{"model": "sound classifier", "dataset": "phrases spoken by 400 fixed synthetic voices", "train_examples": 39062, "gain_aug_db": 6, "n_mels": 40, "hop_length": 160, "input": "log_mel", "spec_augment": true, "win_length": 512, "targets": ["speaker"], "num_classes": 400, "arch": "transformer", "norm": "rmsnorm", "norm_position": "pre", "hidden_act": "swiglu", "mlp_ratio": 2.67, "head_dim": 16, "fused_qkv": false, "bias": "all", "qk_norm": false, "parallel_block": false, "inner_norm": false, "subsampling": 2, "layers": 8, "width": 384, "positions": "rope", "pooling": "mean", "label_smoothing": 0.2, "loss": "cross_entropy", "init": "xavier_uniform", "residual_init": "zero_last", "optimizer": "adamw", "learning_rate": 0.0014, "beta1": 0.9, "beta2": 0.999, "eps": 1e-08, "max_steps": 5600, "batch_size": 64, "epochs": 9.2, "lr_schedule": "linear", "final_lr_fraction": 0.1, "warmup_steps": 1120, "weight_decay": 0.4}
Rows from block 5, named by matrix and row number. Rows with one number belong to one attention dimension. Each number is 128 + 32 x the weight over its row's rms, rounded and kept within 0 to 255. All counts start at 0. Numbers have three digits each. After the name is the row's rms in percent of the matrix's.
# v: attention value (model.blocks.5.attn.v.weight, 384x384), inputs 96-191
# proj: attention output (model.blocks.5.attn.proj.weight, 384x384, transposed), outputs 96-191
v.198 065:104091029116178141107094111111108187136126054143074145127155100125187103164119107143153127134102131123125165134166141180141065128114121121133132120140161086079130133096151091165130202136129142131075119102148074150084179124085093106152092157141101186135183088147126151177154176111091094121
v.199 082:135085104103186144121120126138128044119134108154196145104077159099114123155084165107133127189112121136165125166087097127157112080091130105144165126177123145185128080096113174092100137143129131144085183142123087109117139076085121096132103169144133130156137155130137133152137135139175167091
v.200 064:123146060042154102132087175130129104102088077167170108094112165133107104133137109106118106142156119188125133164172136128142132082115076130112116135177149086146155120094158121125062196118101126121125092071103129143092161057099103108179036151144074148100146097207118115148154146143082087168
v.201 080:127107120171163163153107093131131115168141163075090129084131172124088151151126148138080147187144157083099115119155124145116086165129146156100144105118132161111131191110157147113169032114140117076175127144100134103154160145143161161120181125147155102127159145132164128101112092163146123088
v.202 071:131138142185089084130161137084118224171120137128123112086166122151084120123179040173092100119191161145095110117158097093151190153100093151075119173116137113140110149169135142128131098127169127136153119093111185174179083099162168114127129106070153090068108118180130060091146110066102162163
v.203 081:182117180186066118136147157102130062108140147074193093075109157132052114134131134108117131129131113127117138126100111086180170126178116136132124115112109177177100102138077176087111064103137078142122159172121191112216103078153167145068155070138164115097122154115154110089098057134205177112
v.204 059:149094118148131159154124126125119098159164177156140095128148120125074129075114050118164110112141113073110097147076098141124157112118089137125148164145108110157164116137117141086097157152185157158080104144144131195156139106101180117140178120101131119100092184151146108147122083112188140124
v.205 092:159094187117133162173125138068093105169104091110145111043119127111132105140113138106128120211088146108134173119153143147160149133144100083130079102089152153151087122091081155044112129145093151128168208159133119103193125098115150125131139095165165136131161138164178148135127105142185167081
v.206 076:117133072093121114087104135127121179129126078150065107160140122106156131095116080185134095097166123090129131071127111104140100163123142160118068143118180089079143202138144057148144139132118140113156052081122117153079153161155124151150063118106133140086122100157074135154124165075076070122
v.207 075:174136132144069092141130128124140158049063147114143122158108116170101170119155132132147134111132127185110134095131179100145116143142146126113140108102102137111102172174103155163130103105108071135152126120097124143119103138150093140121083098144146094092116114085092166099146142131107075150
v.208 080:078141161137183111148095107111107135132146144156142117077152146141140102099071133112100102162160109090145127172139144089163129130117139167106132198082133115098112099107138132117146147156147200144086104169165134136118084118096146072163156132148135096141180195184187120176180142136148157134
v.209 055:125114159109152083117164127142159200104111156158145167158142098121166139101167110094160195166079119165167160153133167125107212105097083148126174140105128163109118159088115100177155229159102141098125096141157110116134107144153132162087132079123095102095178129103142184149107091161185137088
v.210 100:154164044135081177107162121099124115120093113130104169212154140109136126184176095149094105105106132119100099054112072084129126163160118095155136109149106112166119156167101125147164145135103153175157087084116102167177130148100130111076108136093127156138073095160108136091108172109107118159
v.211 121:186123183140077134123139142110142121118141087143202068103101142142113170103130112096131098180152149078174121086119147129137115126104119152116105194130130182132173109112134107058079112103132079152141226190154135046210105092162128166106099091173142160145121108099121108104112080147139148116
v.212 104:142145094097104145124156122121123171081047146100094111187125084108132108138168121122158125080127152131098116078124103107121137132143138110145106084145124119149151181182080154196142156130081095118138080094114116187105133160122085124112108085064142133095084093130104186060099175102084102170
v.213 080:096094159116174079154103147118139103134186109148168144104119162146169160096085125121138148153115142108163169202152154120108125078087110135084157131109127106146150057062165108110133087146168141143069149210137136079096110078112155144161145145179098149118158164121109120179160112137187099072
v.214 080:142126173120100114114140144109157148076058154102128132123112115148096063153115116143151095062149098165114179165144169098131128054147090101126137077108119143082156096157098175202145072160098104139095038095084132128051120122146116094189087102053120076123105123163103117127144166108106125166
v.215 121:109116184125174107151084114135135122152185147135146083074129118126137163095092150090140170163128146107171171179137168167110142102093114162109129146125131148102112103077158096106112115097148141096134175175140149059150103091156152157145155142171117124149168140082140111133126077153189145093
v.216 120:126119217149109128116152128094139104122122124138176126126101155132113146134129121143108056230127149099193134117125144108139127156111151182129137175128126197147120073133145094051127128148118147133089203166145097105192111072102151107121090090188141131117155112106114102125115084156165141096
v.217 097:106145183128155090126130115119145139091128131137132098044085109135108094097082116114137150146115143160145149220104178158135111052142101145077122153129136131126165062082152140185128111091092156124081115168098150135043126111123147142170136098117127097139154171101164115188150113099133159137
v.218 086:151103137142098099117103086153109081149180122145202117078160165145111185102096158102150116190119130057126092120137139137142151126104121155136152179148103157140122127109140100064102103125181112162163217166147149074194125098125177116112148154177114169121111135091138063140146077184179190091
v.219 097:163107207152077123145133135095147143116131134111166124108118132126105153144097128102126088180146128091156101101105120119156139129119115163128123168108135202114110100130112090028105130097126111156109187194122127097219087080118151153144114116164160145150122110100132094128116065161162155105
v.220 074:144157153102023110140202169107127155058076091175139113181093090073120103139190124097149093179140132171151137088121142093121103151146093142181084075137169189159139138121107132113164161131101069117133156130098125128172119130149095109078125055132110163095102100103112142097095153103100095160
v.221 116:104120141109188089161119096148121143134186149153111091031113110138134114080122107112144184114127141159136148199116160142121118056115101131092132137107145096101133094113139146161131098102125125102082103170127148127083110115146130147163154142118094131137159172107166136192159128109151128116
v.222 088:104126162122183093141071124115147096154178167130116121083156148158119114118065128089124167099139134147138144180093119152132142064140132121084153168130119122107080108115143095112142071145161191108097135184112139086101104116145193129187154179150129115145147171142165109180144123113179147120
v.223 096:105095200143183123130100146135142098167216124124137122094120130120142166101066151118140177141097115121168130174107132134120133080091150162081125160111097143096100102084165115090141129119154164090125159178142113066111120082151135159156138161178097124126190159089133106152107082150189119094
v.224 062:134113117141034165140129136130137133127116163166136140125121181153105144142151131097109137143137140090127126109053161080156156142158145117144095166090130182163098147139076150130130068118128153157179162145202187142196092118148153168066110094146170113165079136151146159127138088155145162184
v.225 093:164075102156194163145125103117098108110155137129098125139145101147142146168124142079108137207135124117114142180133160127147072094100121107143141152091106115050062059124176154121158112164116188088086184122125069093073125096140151068117177142135094155154180145138071146170106128111123095101
v.226 087:122159169107158094118086165135140164163031131134125134058084123088098085111102094184160134154126108141105158129168134127168125115101146139084121141153109122124171161090133124145090171108155164133106057120103136166084166129073124111187092093111110103119126146141163086136143133074146141144
v.227 100:118114081156184184146099095124098067118181131160105133186151153111175142156132208103097104193121100108106169130120095181076065088093167083135123098131141106078081132108188138111178138139131169069137140165151064106110136132115175114168128218156144165166218090090137167146145141124138150092
v.228 082:135088110141138156112150099141123164114226110092144093089174098102158128132117125081142215074120165078207076139150141164117141127139109152107156092073128065090118121138151085133119112111107105130127159113095130106146123137183115120089203135134160159157077157087085155085059107161117078087
proj.198 040:161080147095077089119119126111182127126158157132171120110135130160197117127127094128117080128148103164174159198098187072126113111099107115104113160060083140146092084108131134146131118081080080112129120163126108145130097195201128126158159129178162105107113142175073165164115077184089127153
proj.199 054:099076118151123123128062157119175109082075151201143094152167155172106149114153155193126096125145130197115152079100130109063095120114123090167167105094149129120132140121116113154127151153122131101109082156131108063067129166078108134083106139066159114119163086168119150150146148116117135089
proj.200 043:113103195111141111160102132159142112092118156166134127131182154157124152098153117179087135150128082185167167161113178124098150151127132112167136139094124153153166088079175130161135110169141068148111121125094098172145149146149106122104159157124143127108135118183087157183122085172109150142
proj.201 067:120157122156093100096181129141132151149128080085099107169068133098065143161098102133135109097158129097114104104138083158171100085131136128111075128188128149124120116151088144066115121110170163095147148175149185124135126162100152153125099121104126126152093167083202097102127146083138097093
proj.202 055:128193144131197128149177106145080145158144122100103133151130147076094141155115155117105178104088094069102111152132121175172155133140128144130123153189152130133160124131159138132121092130163102134154148100098140156206155110129138136139169155125113131143069137073132131102113103122188130105
proj.203 060:086162108142172136134156140126112125131104081096122110154126132076064123125148148127130148118125163097103064062123060172117127110173145140137131115213180117131147154141162123115147150162193133108146130121135134120106129097042118145093110146068087118133126116065178098089117178098160108100
proj.204 022:072165110092224140145118078087086131134092151143097182115149132136082141121127136151147128092117122099067145119156129105108066115105084132166186071105149103067180104118089130143121085157069125167145131114080113098105163073136145118114111118129131164101111092148060124147141098129184149139
proj.205 070:132089080139142113140116105136146128128143143138110036220167128119125147132125169155127135111127136114151075089110114126101078121151133107129102137179161127092096149131139124131144152118178144032129101178131123124115153182098123127083148191102123116159107099054166150118125131108089076087
proj.206 053:152158151100130106140140108145092112156165129072153166101113135114158096140118104133104123155109107122170152187130179118175160128149136153120093136103103143138131080122125172156130106099100097164117153089104123221187103144187163111179174096175120139114139174152107153145104062200127105181
proj.207 048:138173149105102144121175168146120137113156068066143181100081102098124131121121133074127139169128132121144090108164113149147173157164174143120078186187153147133127131082164138069136143140162110176122168062134137169126128104110110120164098112174082088117121159127168052130115164158066150191
proj.208 074:155140117181155128145096097132190103128094054131142090119160168129160138115082143166154145157083155197104121083124163149151150124166080159074133136180122167158231185128135132192131135078150081120093180124098163159167126149143075065150118145156121071148158130124128158151140175166080141154
proj.209 029:171092136143084098170083127122115149147101078131137097146230092121114079106084178106129185110094197107166126174167154067105118120121097138090126128118066129136147123104147136148162116115122113095105123116088095106113115098212123101052137149073145120154110078118069145140136104164079202136
proj.210 103:072110103074133143119132128101104136138195223122098164083135122101159137137101174064083161087146114082101113161116085152093115091131172092151177124087135063091034119126097146126116119149072206086199102077140117087073103119164174118158141146093122156129152177110109124076092098137140131091
proj.211 137:126214119130142138158112087120106192119102107098096087157089104131157141135165108187136107141112173193162121118150206147181142164172091144154105118142137143108132128123131164188167111125145076138119199164188131170175172102050067157113121124133124073055096116141189161213140111131149064178
proj.212 097:115092144096100145106154157138073106143172205105126162133139108105122132108126156072110134088140085035136109150119074131092128114129187100141156125085135065110043114126108123054127135153098185112158049099143071094071123146160174175124142121107145188144132124123113110057130119138161148081
proj.213 069:151161125179150105166106120125185120117075040150144085150147148154119114153137090173162138144128150209122157109127166119149147135130069154099091127174123205160224146141143110181136140114157083148082174151104181166209120102106090092118128130124111080130123120128133149181128145106099135168
proj.214 063:140094169116092180114151157146107034159174137121169107124084168098098132075132144095142145153115118077096078151092062159126161090181159095102162141136143094139085140134139113068135150145135169165141060108104097141109133196156166183134168122143152122154159106155123138088159165173153155137
proj.215 123:167155132163123119142112115130142166113076047141135082149121123138122102130160093193151094177112173196164142109153205104170125160119077156119092122151124186137220129117157133170138121106163057153086193181102159163178151120085074112104109120142129083100100084130143136196152126119100096180
proj.216 129:092169091141156145156083098101126189122133123107091089140113121109165117114111149164113142149079204198153112137141208160166130145163077133108144116163112129104138166117148167214153114119103122087151238131117151188186135099089088088124128149123117067073118126110146166186106123146118082170
proj.217 095:170116189150097098178133130171110060136106048161179083146098182110078113076164075169161121175088128135173110146106159110145144132142109157088107108159151164158229149117182107115136168123161088216066090172082118179156136176135116112125136083131167108157134061170140138177149156156109139160
proj.218 055:108186116162168074171109096117141193102097082145109114141110143136149148186144109188107128125111164230159139113157199131177124166126100159147096121166113178131166128119149129189155113110146091161102184145196156166177160125049090097139102126129136100100123160137176146196124117107104060151
proj.219 107:102186097134141138157088102095116223115133138122104086151101112112164113127116144167099133140083202204159124153164202158169133142161106124138142127154110127093136144100147169209159104114109114105154242133135144181188158094068084114121125139114119074059114118116158161181112093156110070183
proj.220 048:104107146094113139192109127112059161167168161115111143128127085101116119079126152085110158109123146054185103176146164131129149129158142109141153080101131094065042153103137151111173158152079152118163109129154058114124137134142154149101169129115160149070111091144137141143089087167163165123
proj.221 116:182110180158109082164141136173137081131077027163173098143135155134085113109163083170169110164121121144158141114115157079132139147116106161112086118148141194167253133124162105107125166109177069200049096170099146148148132161137114107120121098138152120166124078151133125163154154129105147149
proj.222 076:154128132185136089126133128130188093108072040161165091133154181154120122155128121197147118182112135204103134098132145105143131135120101156102101139172115206172234133139155110160125137101177080172066150141109184158157124160110104091146101102140130084149150130142123139146163177113075109149
proj.223 084:164156124178125117139106119133162159116069040155144076160134138149118111142133090186145118168112164203135158115145176116168134149114070158115090130167112187149232143133150121182140116095163069141086195158092171171193135115092085098104113130134131073121122097124137137183150122115082119166
proj.224 038:139174090104146127183133109127126113144164114092142066137158111154170109106107127112113114145094183105106120179133101170076133115169113120129087123116116111079138158157185113141154112112168112112162105116173172182082147087140126110171159159128145081142166149101175088229081174157142076189
proj.225 082:153144098129048111125158134101134140152105161096126103162113103099065066116137080190148136185150140172175131118122206096158117159125072111157083082097150157082077087156107168137094120137109142116150092148122198148054143182122095082051148128141102092143155091127114128140167148132111097108
proj.226 062:112089143144154148090132109092116105085125123158136159124076155113143137136117151056126138143114108085141136100153138123143131173092107101111166176169087116199129093125136132125135137144121149136119138185074106099183143106156160131144153080194093178134072113144101187059095116128171190108
proj.227 067:147104125136035107059129128091159104138072126172147062180137089132104108131152083154143092104143109158168160114065156081179114102110072088119076102113150133084104105110094135146114114091090111074135092160132141107122100179114106098112098094090141054090125092145126133119160103135102118117
proj.228 066:166168099129162114164185101201089158181151125091107152156174117127112129136139136177134168155148127133153107125138110118126153085138148192158112038075139168102131152115126110125112158124144119160102117102158102140073131148121107079081140185093144149129137144103149108188160142114092107100